From a checkpoint of a small text-conditioned image flow-matching model: 29.2M parameters, 4800 steps.
Rows from block 5 of the text encoder, named by matrix and row number. Rows with one number belong to one attention dimension. Each number is 128 + 24 x the weight over the matrix's rms, rounded and kept within 0 to 255. All counts start at 0. Numbers have three digits each.
# v: attention value (text_encoder.blocks.5.attn.v.weight, 384x384), inputs 110-164
# proj: attention output (text_encoder.blocks.5.attn.proj.weight, 384x384, transposed), outputs 110-164
v.268:150155138110115102111135096111122154133137111125115092112122130130135106102127142142079134124217130141137125115135107144115134141122123089092109175163106111119115103
proj.268:108078168158155127112137103120131122162116176137085124104130123113135115121129125127158161126105121150131170143109131160137138120094149178134130097145130112148148127
v.269:142108112140099124137153135086139147147148104126116111158094131129192143077169088107146141151161106119130122140132140131114121137087129161125103137151149134154139094
proj.269:127120152121167093160133088110123096108096112136113102087198129114094124132122152134125146104144173122153174157144111153115109147142157126138141085121117139110104149
v.270:112085129143151089145138105109148130143141142141153152120149105137135136128165126094137106123105148106111147110101096116144105145150107130111151155143148120125099104
proj.270:116133136129126126107133097124119150125117135117109100108099168125090111145117116173139162120144134127122125131111151130131137131109115119129131113112122148170142147
v.271:148146160127143150111126137102159099161129127147107105127151107074133157123139132126142120105150133130092140122096101123114134129140133114136161124119125131141088146
proj.271:098155110095129119165082117132113164106162128105118128140102154158090108106140125171125151187099117122151099136072195113125107132161152099111111119145150095107138107
v.272:144144104123131101130157104163116107135137104161116131101148090149069099112170133108116152104128135116149116134111131134152127157103117121142122091145096096119139110
proj.272:126101150123158126118132149112110151117126142097122116125112119111178169126133139120114132172114123095130137115150146098103117096133149139136157156118146115162141142
v.273:132131144071127083102113097151153095156147161125132116087143155135106119109095115130143147099130114143175164161148110151117121106114131126158154122155158147141133123
proj.273:101115111154169159148086104114104151104104125132120125079162132135092111163119100159142138112121152121096088100101167119144113163177146123093107137082152090078096115
v.274:128061182150099147098136130122113115128201146115137153123114131106176104106094124102119137132077071116081124179198162100156126092134134145153112094096149139163159145
proj.274:124137129071138129184046091131116176091095104143053102121170151154039156171135146191127105112127188139163087097086112138097094159164159112146166099103113127123084161
v.275:093152126139152126168095099141114160095119100117115138111103127150068081096145174108129139149116161136111153128130142126101160132139153128156162114103148129106092097
proj.275:157097128137064147075178160126124028160125132163158123166139163089226188146121090077153112135162120111143132140133109183077142063121126118109094168112135159115162134
v.276:142101129121162119088137121117139135134127120116107123101125111093112153110151127123124126101139119142138191109144160150184171125124085101162141138126127135154174133
proj.276:113092130100131103156105104111132138129130172140116121116115120145113096145144093157185165164107140119124111133120142132114088120143149127114144119103111150139108099
v.277:128090158124153103159100129111099120169133132147116124160107093124108120140127094143089116142106144126118111107139186092118103079095168113147141115129109158184119137
proj.277:095125114082147176114101097150142201126159162119115117094108137167134109108129109114126113149119139109158097120114122171142131153182124101117106119106120103087094139
v.278:176097115165137181153104135112145131169176117123149107134136108108201136157099107126112122146102124128150109125167153092091117103113129107120135111117183154171073131
proj.278:114112129084157151113035081108100175099113168157069146126083121191032135059145134185132104116073122163086032109080141150125106210134157130126153127124103088130147102
v.279:117159125157134123151137183139196124120133140126131125109110141156189145159128137126155131162148146126116132129114099114132134122107138176112097111117166148127158120
proj.279:134150131126084125130146124133121115129120102133166134136143112113105126138147119132088107111180104106136145123160089157124134119102121127128139125122121110160102126
v.280:171140117149141156142105117124133133142102157098103104134110149104106111154150140095151098138107083174169091119118173167087099100075152151077104133070149149153088130
proj.280:125111138079126117123113094137130149118123120136091122127151149141125059117084111176114165118170200086086137097117101109193139149157118143142114120127137142101146114
v.281:145148125102110146109090141128159133171101101144124082172142114090161109124128157125139131117127128115109175092150100113145144108161100137137124117157165126147150090
proj.281:143074116109158137124106078142079204105180149097075148060135155164095108115121068145207130181145109151064120099050180105133107210106194180143125130068127117129114124
v.282:110099175118138138122132121164116129143127143115178102112126104129098107086107118138115177120091133100131157146139123122139153070127127135126117111166119139144155092
proj.282:156132097104150132158106108101109118135115157166087143100127161103119156147129133139148096142159146142090106138123123142109113154120145120149142123109137163149082150
v.283:105147099148103138146114102102094123143125145142135097088099129128102099162135129118121121156145135146132139101092086131132140112112139113156136175145124111089136085
proj.283:133109135111168147114116126122123163134127119104084109145143139127132131090150122139134116085097117112104116174155153094115134091123112147120091114134137162173128156
v.284:118102165157127107130126127133114153089184118125090122070156153122175129107150145141108156132127124133114134141138144149151130151115118145163151128115108126159101103
proj.284:129124101124150130124133123140126110125111120135139139131118136130110148167129100121136133126159122113165151126142097155110122108155138103124106125132136120136130148
v.285:109127096132118135178118084133139127138106089126108134120115167145092117120149116091101178143105120192080032074035171166163111166107164133114163140133120148145066153
proj.285:128143131109083129104170164103155096130138136147124125158150065117202144127121125145121131077172092093174196187176099131097154018120076122139111137151130144089133078
v.286:116116109154124143147158159126096083172085155125144106143155126155116115146139133102135124110097120154088133152116153100127103130114178136106149087115106109124160140
proj.286:133110103114145124129125140117175133140116100129138121138121143127132144110123146132149105153152132122139117094164062114127130129111134111148144162101134131135113122
v.287:149147160131148076114161134157112116155147145108136110137150131144158139150144155134133087118191147133175143154171102146128126123139116116162143090120162188147154134
proj.287:088097102085130151159029066135117144143132134159140116059095160160065088160120101163150150142110166104108117125067146109127120198130153101100159128092099145101117119
v.288:108128111136112127124107131114134182117132110070130130115130128110115112107133104127107093119118135149102109109125148120122119099106125105140155113145139131111157110
proj.288:153104122103128145139163143112096076116094137123115119128126120110154127161118152125119155089149134105150167144164133141105113127138139135124122120107120144122105121
v.289:108123123118098143120117107131158126180121090130116115147105145149135162169122123156104121098134131099096117074137147130093120149091140107101099189092145146107134120
proj.289:111156144114131144150115131116104176114125151118115133090109095140079101118142117124143156144111113145168158160094175167156113133143124124142147125160126069141145145
v.290:165101143145134146121124114119130174154149128125104104146101063087087093124111138143108123086146144129157110163121121142128129106141116130111116123152099145109125115
proj.290:098128118088138140117078089128127131101129129096091146111144147139112100131132107168144138145130107138102113092087136135113143162133150134145160122140171138125126104
v.291:138114136121134141175106124112072137101090132134135134149141085139109133143097121167164108153108144152093135163149155134151127116127128136145146143097166156110135116
proj.291:094141138119115134102127139165153159158143097129124118131122135163143110112139151115111087118102118121126096111137130108136126126154114117134094124164126114118108133
v.292:131151101111088142177109111120114125108092109110130143149131169172163115131129129154147145166101090136141138135109135105122103115154152075110110125084110081151176152
proj.292:149140172147126120101187169127150102170145102132189121168138072124180140157145154090070113133148139143149174117152081077125148103112081110134091137164125157123121137
v.293:102094125131125120077197127148139085148132123123166121124136112112136112094136133122158141101188085130146146182144080135107110117138079081153133102132129153156160101
proj.293:112126104101160164150058078121106212118136186107119131051102152206021104177100091190164135147131198140102176120068159169138099195105183137124074111138140129126097160
v.294:137107144142126154179132122133162132133164117147136117137153109119181108085127107136152115126142120100159134167137099123095170097143136148109127140092102121104130118
proj.294:149145120146156114113112116104116122139095101144101121096121158109071148125142147153134134152159126164129121115074082128151137137132144090142172104129115126152104145
v.295:127167115161148111180070145094146112119111086134120134105123156122093133128163110106122184128104137155154102120115162139177159130130107108159157163140119142124148119
proj.295:127115183093074133102171134155094098135112124162155123162165074119185115142131140107118097091135120122148137154166102129087150069094136147111095100148124131114122146
v.296:131111122129119099144132089152138145115139150102096117129121133129105133116173148129114107118162123106143116138125103204135149144120121160109152126141156152110102126
proj.296:119144115134129146126118163096118133154147117144162135133120162146109133133131132160164123156129115148104095116105116096130139090114138149114090139126141125144134124
v.297:118181141117141131128086082137089151130134135132117160088157075124100153155103131126103137094102119153119110161086110173138088117129126112139149107107128159121123106
proj.297:127119126110125141103146151121155129128116175120137099163089168111141107129115120123122109115105100088123116096183169120156159120161128176109124155151139120105102126
v.298:113095124131124114101152122125140135136172143139121151134118126157135118109103150118144148115114170113142139202126099123102117079123147128132125170143111146101164144
proj.298:117153097122109155162093147099123122098097173125109134092094147116057156160144132158122134107130112168139096079088133181143116174123127095109156114128135095135102157
v.299:096167126074119073135140097133121102119122128140109126107097141139142099130172172112127151116176149131069099091134131122132111172142108154150110147147115089122117096
proj.299:151124133157135094129143152136156105122105132084160131165128110115148133136123105118136146135097111113174167157153114115087127084094118112155147151142139144187160138
v.300:126159152117113127136119120164135138087096136104140137129154125149095108157130120140115127118117162112148117134118106117118124136129108168146115114127142128151136095
proj.300:145111129162114093106155129138131087166137125122166136128098154084173124135133139123150113132152106124119124141143120111105137072114114117103109159101142130135116141
v.301:113144123114145103101148152113154100121108150143107141111142131126097150126134128141147104129135112097077137132136101141103153163114152137158149115139139146151136188
proj.301:128084130132105143143128120129139156117145114133148146123122135118114120151111099116118162139135132126118139097137149135122129134141135160116095113128134124107115079
v.302:103126167174133107113171145146129116143148103134129117160147123123128128070117105133127125129138142135126180110149078151118126137149136160127136120130148133142166119
proj.302:113096089115108098138121107075102103103118152120152134042134157136094114165148122156135137135172123102144134187112099129143113147082146075095104087114115152118093122
v.303:100090135120149129112107121119155136173133102137094093143130105108110120178111125135109128141159117122162176114123105157131136060121113124082128137135164152111105115
proj.303:096140099105100155154086116095114164124131147133113148076092134175053088146106116169151140126119133142101079088066160142110126193164123129127127109087125117109117135
v.304:119144186101113123124147123147107122067097161118094131171136155112104109089101145161129132154110145165123075141123167115142134110094103168124103110157090112137141120
proj.304:138165079138144124107157154118142090136112076111163144069174129118137157161146127094142136121174096123158182103122071132127139075124115093120121182094148107134138139
v.305:132130151099143126102137153177133099122160111132105071124123136118126120146145133117146134121130107067138131100153109124106136141161122134099130118118149126161136124
proj.305:112108114134125116136109118129147177115139133153103138110128156121081134127116118152158144155132148139127096141090175112132119168147160162170152110087119086150093146
v.306:121123134111102081118157111165089160121149162106141128154176141142127156076150133145177143110144124137139160172109072143128094112106136157110135139155144129138164143
proj.306:121107140134158120127118104085130090143084109129130137064148131103068108178119148130106147147137146139111167112134095159174151156081126108136152106085132149172105144
v.307:168103116140150078127086135097130149110145162125139108124164118132177186115156117173082161145113107102145151144133177103097139120104161176104112143098153112190130135
proj.307:089116123094103159133130112117137122147135119142127146127112155142059110179106123123126119145165144142158087098097096155164135146141118065121159145109106117103108132
v.308:123120112155100115117137127115100163133144109125119116131121171130130146123169140126154081140157129127123111127148131151131129142129127122136112146116135139128153142
proj.308:159131148114123100137152134135136096152104115116125119104143109121139127148094137109126178116123119093170165167113104139139116132101129131163123110114107150131116125
v.309:106148127132126138103113096107126193085117118148125138089102127109097128107112128164111118149129179123084121126128152147149131138155074130159150125164104122119146098
proj.309:145133137100162114116170151114134028173123159125159118143111131142164155151150160109160101127136084130185162120170123144103131081137164096115068118123136119147134127
v.310:145127128160111103105114108145127135075097116108109142114112104162104147126119136159123118136090110108136142143105152149144144144170115129120137124152123148080157151
proj.310:126127118110144115123149177103166070173146105109165111145133126090188138126142176110154118157118145158138123127170067110108118092124155117125118137123127140185087132
v.311:120125188124146156111138169112112134070158126117147087137149139149113126133076141130139165119070121137094152122156132134101109063104126175102079098128124156133155166
proj.311:156149096122132125149098088152163108107108105188141175124132138109088142152122128126069049118158160100135094126130079144171120194139122091155154130114103118091126130
v.312:120157136151138108117140134133146097144133137153153144111149123124100126130114110080140141127141150134128115153153097112108154109083171159142136111133165127143154157
proj.312:112072103114144134132098116121127138139153133132101126098111175175103113133121092163131129140158143099116104115127111159115118129166140121110095112135108162128093118
v.313:137121093151147124134120139096135082109121117140112114143136147098153179139140125077149114134137121120096139079149148129129137157096156145102100149086147103139138127
proj.313:126141148124117103110160140146138126153136116135141127117131106155124119120117111156126144137160130097140137152107093122134126114145113119165137104123105152112126117
v.314:113146081141130134173114128120167124133116115123153096143132149116079110164144137156121174147078156120113096076110173118123117122093145108129093110104121146125110106
proj.314:141138134137122157086153129167118149120133130149134096167120127100185169081125130070101102125137106143123133180145136104137137086135114133135116175170127135127125150
v.315:123147120107116137105111101093134136126122139113112107113108129111155173130097120135126121092128110123156117118127118114102104132110117120124126102142123127130131111
proj.315:136148158136134141154116153109134147118139138137116111172130110140124127106135118167131098169114167143105104141132133124162116151140130113147134148111124143100111108
v.316:092098146159132098108134124130148114085125123120137134129133148150115100120136100139141127141154119144136173152190099114145133120130121123092109156145138135146150127
proj.316:131143129141141109114119100130121154162141129169155162070135164127096117153120105139132149135146115091138157130087095147136110139131136135151118094121106156160112122
v.317:145105175132131082098132114136102144191139114128117112156142153145140114145097127153110117147142160165153176115135141169118172102123125106114137144139135157119119147
proj.317:109096133141143145147072096122087147134165129139093132059129134121085093123122081168129141123148147113085113137114138122128104142158150196118128120145135155137097135
v.318:140115135148098098126158162144098111105124178109115129103119104132135113132135100195094145178142116138174158173095120134091147097155114118091133123210103128127134123
proj.318:145144124103156132140109080111132177163087129142152141133135158093096101140128179091135091091127138166100124125146128124137126159114131123119143116101137169126107135
v.319:080120116139103111098152087152135128187104098133092098094096115092050115125112147095109142106131152120092156064131110142149110137128132100136113127129115125122146100
proj.319:163104141102150130118153147084088130130149143119153098126138162131149144093144148142162140167197107155132143155166162139088148078124126167142117135131160141180115144
v.320:157092101138172150112127129159110110102129147167079126127162106117105112128117174118116147135127147165112112113165112122152102135131132137149156145092092137125147125
proj.320:130139150152103108118116120122132109136121129148146121142115168150152126132145109139156134131127092103110125118104145119118117110117135162126129106177142110127117110
v.321:123128144122107090119156147155152111136130114095115138107147116121114087148143142120167161122135157164123141121144133152150126145091163146131113144123069143106089131
proj.321:145097128150133181120133118125130142118084145135160133123116087173106147053140151131131118124126107112149149148138133095127148107124114161116142117154174094133150146
v.322:105136163115105147150121136157112147123133176112108120170114144134115109161086159110133112113143125130118105136120114138129154098128127111118101081167111136140172121
proj.322:157128114163123141084138122141084132131147122148142106115161125123128142139104070135113127131122133144144153139117141094145131143148161138112129141115137087148131101
v.323:149155132111146102090129127147137164118128131146125157139094167131148140134122130125115131115100131146135131148134128160131093120129110125130138147154146142104113141
proj.323:112116146136104168142124124118132108124138124118138103124126099140107130153138114142125140141136115128124118145123145118136149140146137151147122136132129124147153115
v.324:154141124105155080124104140146149124159182122124142133126111110133127140103154129119117126136130127141115129141137145115117171166128110092118118116098126158125173110
proj.324:099069108137114155125140131102130115119116123127107128131141150127107128107136130148145140145105120102152109131103128159117108104090134151114143145144131128133101162
v.325:089152112142158171114108123141138108108123126132116137120157121130127130154104142162133095179110131099160116162162135152127105142144134135141143125108110135125163119
proj.325:108115139139104134147149119096127131126126123129101098141134152133099132126143122113144141079135152130115142119149125141107132110127129117112076146125120107108104129
v.326:138136153119122132133120113141102150127156137112127120119104145139069101169130116106161119103140153116094129083114105136110157111159165105126137132126111143115120160
proj.326:114119140144135095127118116132143165147112115108123123167153092148138129109135158129125139181091115106127147154115129131107110112133153123115117123141139130115140122
v.327:105124120123111109095110165128148088102150107138084144120117114124123131109110149112135130154143123084134114115121114158108135147133135114127104134118148116110137130
proj.327:125111125143129147122125107127126169121152132137147138079147115144138119101137114173146140123111095120097133146165097129147082098168122161107124123136120124133117122
v.328:126120124115134137132139141105144207118152117150135124180143120096132129140108105125133141127135096092113138112118173124121136134128138137128133114121145152132164111
proj.328:150125126095113101117102102125107061124127145073157126163166134144143145119126153150112153129119148159109112160123110134137141108104161093114115141137129118116160106
v.329:163116077146160130108144125174139128135133175148135159103119147186137101106132098112162132104153136131135094142154108169101082130141152146133142118116131121103119156
proj.329:098106161117097129109146138129112105148093110142118091147123172166084142142105113148150133180114123103133168127136165121133177134156124144128128111143149115098103118
v.330:164132140120137108098099155169136129120137157150125173094119116149127136133109147125105142122127144122101146138109135104136121108110136096152138118117152132139146162
proj.330:104125130126147158144123138100117113106120143145133096107104157129130145111133147132153131159129120108157119124125141157122105144154106148127113151131125086104111120
v.331:150111135156105113123133135134110119159153139136139082123126098145144123127157139117131141113151124120141120136139123106139110146115120192154128134119113122083089114
proj.331:123114105109152112138107115129171148113115120129123156117115138152141124119126137138144132168099149093104139132140115180131139102133107100130139113178112141139097168
v.332:131112150120135135113169133150082162138119174135165129128139135104121143129112123112075118104118130116145159152141131107124118128122124147115133108104168142127128146
proj.332:143156151126130089138094123135145094091136131109103119151170139129151109135129149156128125144148132139136129111117104151114125145130137082132141129117105112141144112
v.333:136111085151133125125130151119134147113127155146146118140128120151109169112156108130113115111137132136167071118122158110122128120133135125134111108114126103136138130
proj.333:120142153123168135102128092119149114157112129119134150107114138133146096114091151136130137118136119107114156136133124116153090127128115107118147114148117148102121148
v.334:133119138142123099094129131142164098153106133144163124137139137127096130076154136078098144113125128140119114088104113119148133136141117122128128144124100150120072168
proj.334:111118151118133173136136155092146151108128101107118122111112117109131128145117130170144097101169145142152111155127151122149132104094118107136147122128128124144119128
v.335:150122146135172138139139120130102134139120120120113128134105124121094137110131119095130135127155132145164121137118104148145109119138137148143128167145106148109112116
proj.335:160122115098118146136122138110165107125117128131138140127130137177138129116122142158156115126091135117112133161129145120117131095128098123100159136125157128105133166
v.336:149119123121121107113120144135133112127091147124118127111176164134121122114119102173138084106096138095134107143118155106111129138095105101125135119121136126144116129
proj.336:119126107123102117112111122138105140107153099130126154134124131126136134146117119105135132150147135170120117096137138137147144108148142159138107124156118085114149108
v.337:113120134136133155108143153154125139131121173114105127125117134115125114162145141121152104154116112093117129114106115143117129088143127146111145105140124138153133133
proj.337:159164140141146088116109090116069148113151107118121102113115114142122173119093115138155136139149142141130145185129146131143115147125129114107140131128118104127136120
v.338:128124123109149120160128148133137093130124132125146145146110090119129111117136098114138081102144132144151136128135149123128095164111105108088114170097111111139148159
proj.338:142099111099137147097156124103133088155100134120114122117133171125104134119140131149138150170105122133124111137153139137108128129123132160152108123115134123151098107
v.339:125113123141103137154151124113149142162162155111199110120122104139139179140127127120158113113120132117152133101087138128139124126101143139104148144122155170140125143
proj.339:170135110107140146129117123106125122117095132112156111145111131147142111096134170143127146141137135154126101170128103134129136117108095100132161129127124147143152116
v.340:156117129129098115153152134150119167135158122138124151092142140117084129146141108121140118125158132114128107112142157159128122117102150108121142161119130152139115151
proj.340:138160104090152134124108121085153096116091128121148139143111122146134127124116153149148146148121121138111134142140114126134077141129124116126121124150096149126140130
v.341:137132125148110105134155105113116139135134153147187152123116121141127087116140121081112129123116117128137118119113127106161102133142130123150106148189147160130142152
proj.341:121136108103158134103132137145165136120127110117121141127143116128122138115109114124117112109145142134123124138124119145107134137136112087112172119124125146125126135
v.342:132125113120132161115113114155134174141107130139153121121133128117091124098142112125139142163160132119093128122142159139146124125199156133054122147139165095099170149
proj.342:110150162135127120136140171118173106130112141155115135156105143126125115147139129155114086125128119106156128123129128112103121148131130151177135137128095143129090143
v.343:124116134158097124138144143109138142129140118118086125128145120095109135145145152145145115128164101092118132129142131138122130114065126112117119125140146098126114113
proj.343:134156106129122135138126129135118136154112138129157142127117149154150134107112098124123083116118157119128127137122132131182125121145112127130137132140120144116147131
v.344:121159149129126139120137118154108176115115135150063127141137095108138130106121150141101112150133165144105166137168141138164154103148144130140127146171104135144133110
proj.344:153137125139108138141134155123151120140125120131158133136132142167121107135119086110109144115140141130156134116121140102112153148137131117101085126132142136114093144
v.345:123131117115120156088147150129117116138110105102097155133141079088099129104134171109121156173094118147108131150119103148150118109122135179126122141175126126138147083
proj.345:154121115156152119133131111126125134125142125161164126117126148157145160092086098145144107113158157103124148115125139083134112119134129124102136115112139129102113143
v.346:152111121126117098152129124085124127128181139144124079127130128155141179136125137115152143076140137110139117120134168126122147137104144128172114114088114130147127114
proj.346:131140112158128146109148107124117146126135105110108153106143100117125105103143130119099153130115116119096152172140111131115144122128133147097108111132152154127112125
v.347:137134155150134125113127134127099146144125130107099090089111128153146140116132118139108126125119104142115110122118161140153115134151159100162187146131139125130132077
proj.347:147117115108145119156122116111147108132172105130138152160143083122140138150117130125109137128139125138108114136101132108113137106086138124121108121127140153165152138
v.348:140128129151145136104115121119159105137117165165139132110103134134076149112130145087135092140096144141134112121118131143128096104121147148108105122118106112118143109
proj.348:089129113106103158150149130128140151134117110135130127126104133187136138117136125178151128130167112107138145135151160125138101110150110109127127137139147134106128157
v.349:115107118129134094171135130125122119112119151148118120135111137116131110124113138081134143146142147102122127121125108137161183083119098124149159137128094109105124130
proj.349:107107160125133127119156145133130139144144096110155138150170083170110176104132135148156124117169142120133115144118141125085115150129132097099118106144151138115134153
v.350:149116154106133096119126100145130158129125109154119080140101128126117111147108087106128165144099123136117140123117101158131130162146129116113143115147147153137152155
proj.350:123114166146124119154128163124153126116102110118115160128147131113147107119154142097084110094154126122152102129093129121123146140089152128120137149130132140104115128
v.351:127119133136111171119108120134156102133149171110158070101094129122108155136186162117136121090122119121133098157076129123125125118152146139117115151154091133117128116
proj.351:136147144163150119132152104096130149131124120155110138098129096117132130109088108141126121165156138107140158148168151125148131123134119111103131134120135131155130142
v.352:130146148131107128146129128119120141138115130127110154173119158119129129126099122144086191141127159124120118139131103107152130092126158135156122124133147128144153123
proj.352:103107128140150117097134137159107110092149124130136103133148095089143115166140145091143090093117105146104146099116130121120136189150144077136134135138114095156100105
v.353:141114164101091128155116151108131103147110105102123143092117137136139101138155110119125129123148160116125100146112103179116074134093158130137113115127140113128139146
proj.353:142102101123155143088128089160114136101089156113161139111124142118134118135115104162167120106080131143132134114131116111131131120136140136131157146145136108123133083
v.354:103122127114109124175161124107148172094157147117138141148132139093169164152130096142144137103080141143142110153122097135147112120147140120116167117161170132135115129
proj.354:129140167160120117085090111163118104142163154101120105113131086114130118159111135112099136117141144127116155115140101094097119145133140114130092133121118115171146115
v.355:156089139095111136122134130121141137149140142098152144157152121109125142158124119110130144133114130107117166127109102101100126122105121134123125106151136172121145120
proj.355:133143109160154115094120113109090152116132135131096117127137138125119141110124121134123114101117112154130115124152124135148148146141113135128126139135140082106124107
v.356:147108123091119146105106144100123142159143123116141133108140146123157145141155132128130150140118120112136119107094130108125120133115152145141115131117138064130115106
proj.356:139154151125167131134117102138122115095130149128125130142096116130135141098115135121146110148115113141132127144139136139110138122134099122122128148118104155117142149
v.357:079132142150103128119135125125149117140097125166151120127122150112144129137143152147125114133117146105116148143122122121112141104117127126098103161142078120113104119
proj.357:143134132126126130130114134130123172143164119114117137111091103142129135081121132129129136124175126136142114147120138105151126144138097118113172111137146154120115131
v.358:106137148129095139169121118139152131166102125111159097082126131135127129110138107129135115115156114141122125138103191147113122137135124107137128160112111117153079112
proj.358:174119145115170117137091088106103128110159088110120155120116110109147130147130163105111142169115118146119131117108104143167152132102128167145147103108129142137175149
v.359:122100112105108165136108174103126134119117138115132136134125146135137142128119153142136129159121120121088125129106152138098097128126154134103144107159123104156109131
proj.359:149172170147126097105135135119097148107140149145123102117139113114123151127105086133114077114163153161144145131117116075130144137127126145131114129112102114104136130
v.360:122129107161144119124095141127108118141132109143141119129121101154101159140128126142130132162102099139109106092120107110115112126143120106121129134143129123125159136
proj.360:139182126164158124151141133111158138138163106142115131135134131098162135125136130120090119109158120140117144139122139124138119148127117135143113119122102128128142129
v.361:098133118156096148091145110133119088161125124176146125113141105124111127112157126133145121138156113117138112112125125162146137156129136123157072115171107125133157129
proj.361:171119104127170124159110136110109136110104113137090106109106110131149119110104138151134125107105119125131112153140156122124116136129106161112148133093127169125108087
v.362:125134101144131146115116133172131114107096098107110134124142119117111110137109145141102155144111121109094149139160093145144140110175115116100135119173100139124135094
proj.362:136105159130103100146128116103122140148157106150144127140128152173140167107112094121131093100171139149124093115088155093149131105124122108134142122116121105133147157
v.363:109123163132114125097118118200101131150122120131098129137108152103141097158141137149097121140099132132116138117137113091146163092150107107126138126152157134133157137
proj.363:142137110109138126121140156111137121116147145130127139143140113151106144122106133113140143149131138112126117126101131129096101143151131138127129100118097135126121122
v.364:170112133096128137130123156103175140104142130119136141125129118090125151108127133112126136148086129128121174136100123142155105124140138142127083112125143154128155135
proj.364:101168121126131130159098124136136137137126142136130119113122136145123134120138150140153115117156158112131093133117109126110127085117122114119141135126144128145129125
v.365:141132142130123117128132139097132136101117130102096122113174162144132115142088115126140127096133149127078124104145111141083175121093148136121153071147156133142083144
proj.365:110104116149109113116155139189097122128127146104134146144148111153149124108151135134101106123134107119131161159086133097153122133157146125100141112135140115100168082
v.366:101140094130142105138143159143151128103161118151136176140119149128146120117125104117128147123078110118158152142120150089123147121106073135146142108152140144135107132
proj.366:145101128115120135110127085115111120101114122146138094101144146152131170103138128107126119126139128139124128136116118150130105145133153102128120130119124114149149143
v.367:125140140156085123135143121126164122110151107119138139089142124132118125160152146134114108099152183120107132136112138120115075096117113138173124138118156122127149122
proj.367:137139094122162138121111087163113124124126091133143136099102112172121165102116142122160137143120076140115136118127139158156154106125128134135123114137111116153138118
v.368:112082129134105134143132128083105123179165092122128106143117109134151127141100140159094112085128127141117143135091125112117141164145119139095123121128124143181127113
proj.368:113174101121129156137121162142140122112133157124131160120098152142130125115181130112115137125133110140133117148133133134138113085121123145147154105116146132119165135
v.369:112136110143131127123128171124133120103124158114142104109100140128132165100134123134133108087134110135149140108116142116101126165124119110166115145119110133159122142
proj.369:140103100102133156117128103146127107147124128159123160118131127116145133132112136118119119165128109108140134117115108146143136141121149150124127114135105084117131127
v.370:135139134116107124176145122133122118132155129097133128119085105145183107113100154133092141147133107159127111140118097113115116109117121139148129124127149119099127133
proj.370:130106147080131145114117132109117129129135124140117109111151142129095144137129101127152158150111149104123131131146126121125150129119153159131136128123110125145135112
v.371:111145131128131114178142110136129156141078105091151112118146122120124150146131132089127124130113116109109111113138132091137186097175188108133137158161130125107121149
proj.371:134145158156137088133107172129170139154179122114125154134148114100128137117112149155117155130149155112118157159140115142106112135120120102100122107119126171132137112
v.372:141110133106145102141143126095146137111138116152089168122116121112084155122131130111132151139141140103105135120154118197132117064110115105134142121133096148127160120
proj.372:129125095170106124117131128141101109141117125128138105123132140163129156121090134163146163137112127125108133146130167121147115139136148135120099120134154124140126112
v.373:106128085130131125095138133143119106115088133145078140105124141135102124080117111129107155150141120180109154116115158119143138149124115125063100147148133114160101100
proj.373:161118161105113128163098126099112150127124127150123132116126148094123124143107129123138110124125130084139136090127099105122114146134159149186143118112112142132127132
v.374:109078102106154143148118156105098118125168146128119132149109131140200146149108107142158135084129112120132142146082100144115141133119141140149107075167142100120102133
proj.374:127132153148106126109129123105079105124127181142138113141130157086121106140142101116101137126064138120122089104161120130167102142114136131142125143099107143129152115
v.375:129152084112129133133116146147135153107130160148140118131141138157106119125119150144169134105140119176145127139140151154115144117165143125118127141161126122127105118
proj.375:110101174176128128130131120125110126145108127105110129123118125114119136123089093131109134125148140114115138153152119103133109139100132136133128103123134136125140125
v.376:141148125090164161094121111124123102110129106117119158155170107116093148112128146155121125145113131148126162145117147128138117152106158136114138133098089112133111088
proj.376:145111094142084099102132146120085147145127172122126140127138142096135112108129109149155125145142136106091126106149137112128139111102131151122094123153140100142118126
v.377:111147139122116120148134116121123093135174082191146098114134142119128178156131158103140166117154133142120127142183120137061103127128133156119122127125094165135110078
proj.377:137128102127104149144144125096131106153127142118116121151148141112133120088125082164099142103095112094108138113128131128153131091114119123100126102105146144155160160
v.378:117119140151142134123148121126132088152123105132111110148127168157154133107118118122107093128131135159147120102128113111104122107149081147170155175108140130144111088
proj.378:136110123076139109176103091128108135107129144107110137141122085113112130141156163120122146111122100155134118152112142166140131125093127146108136101111121162154169153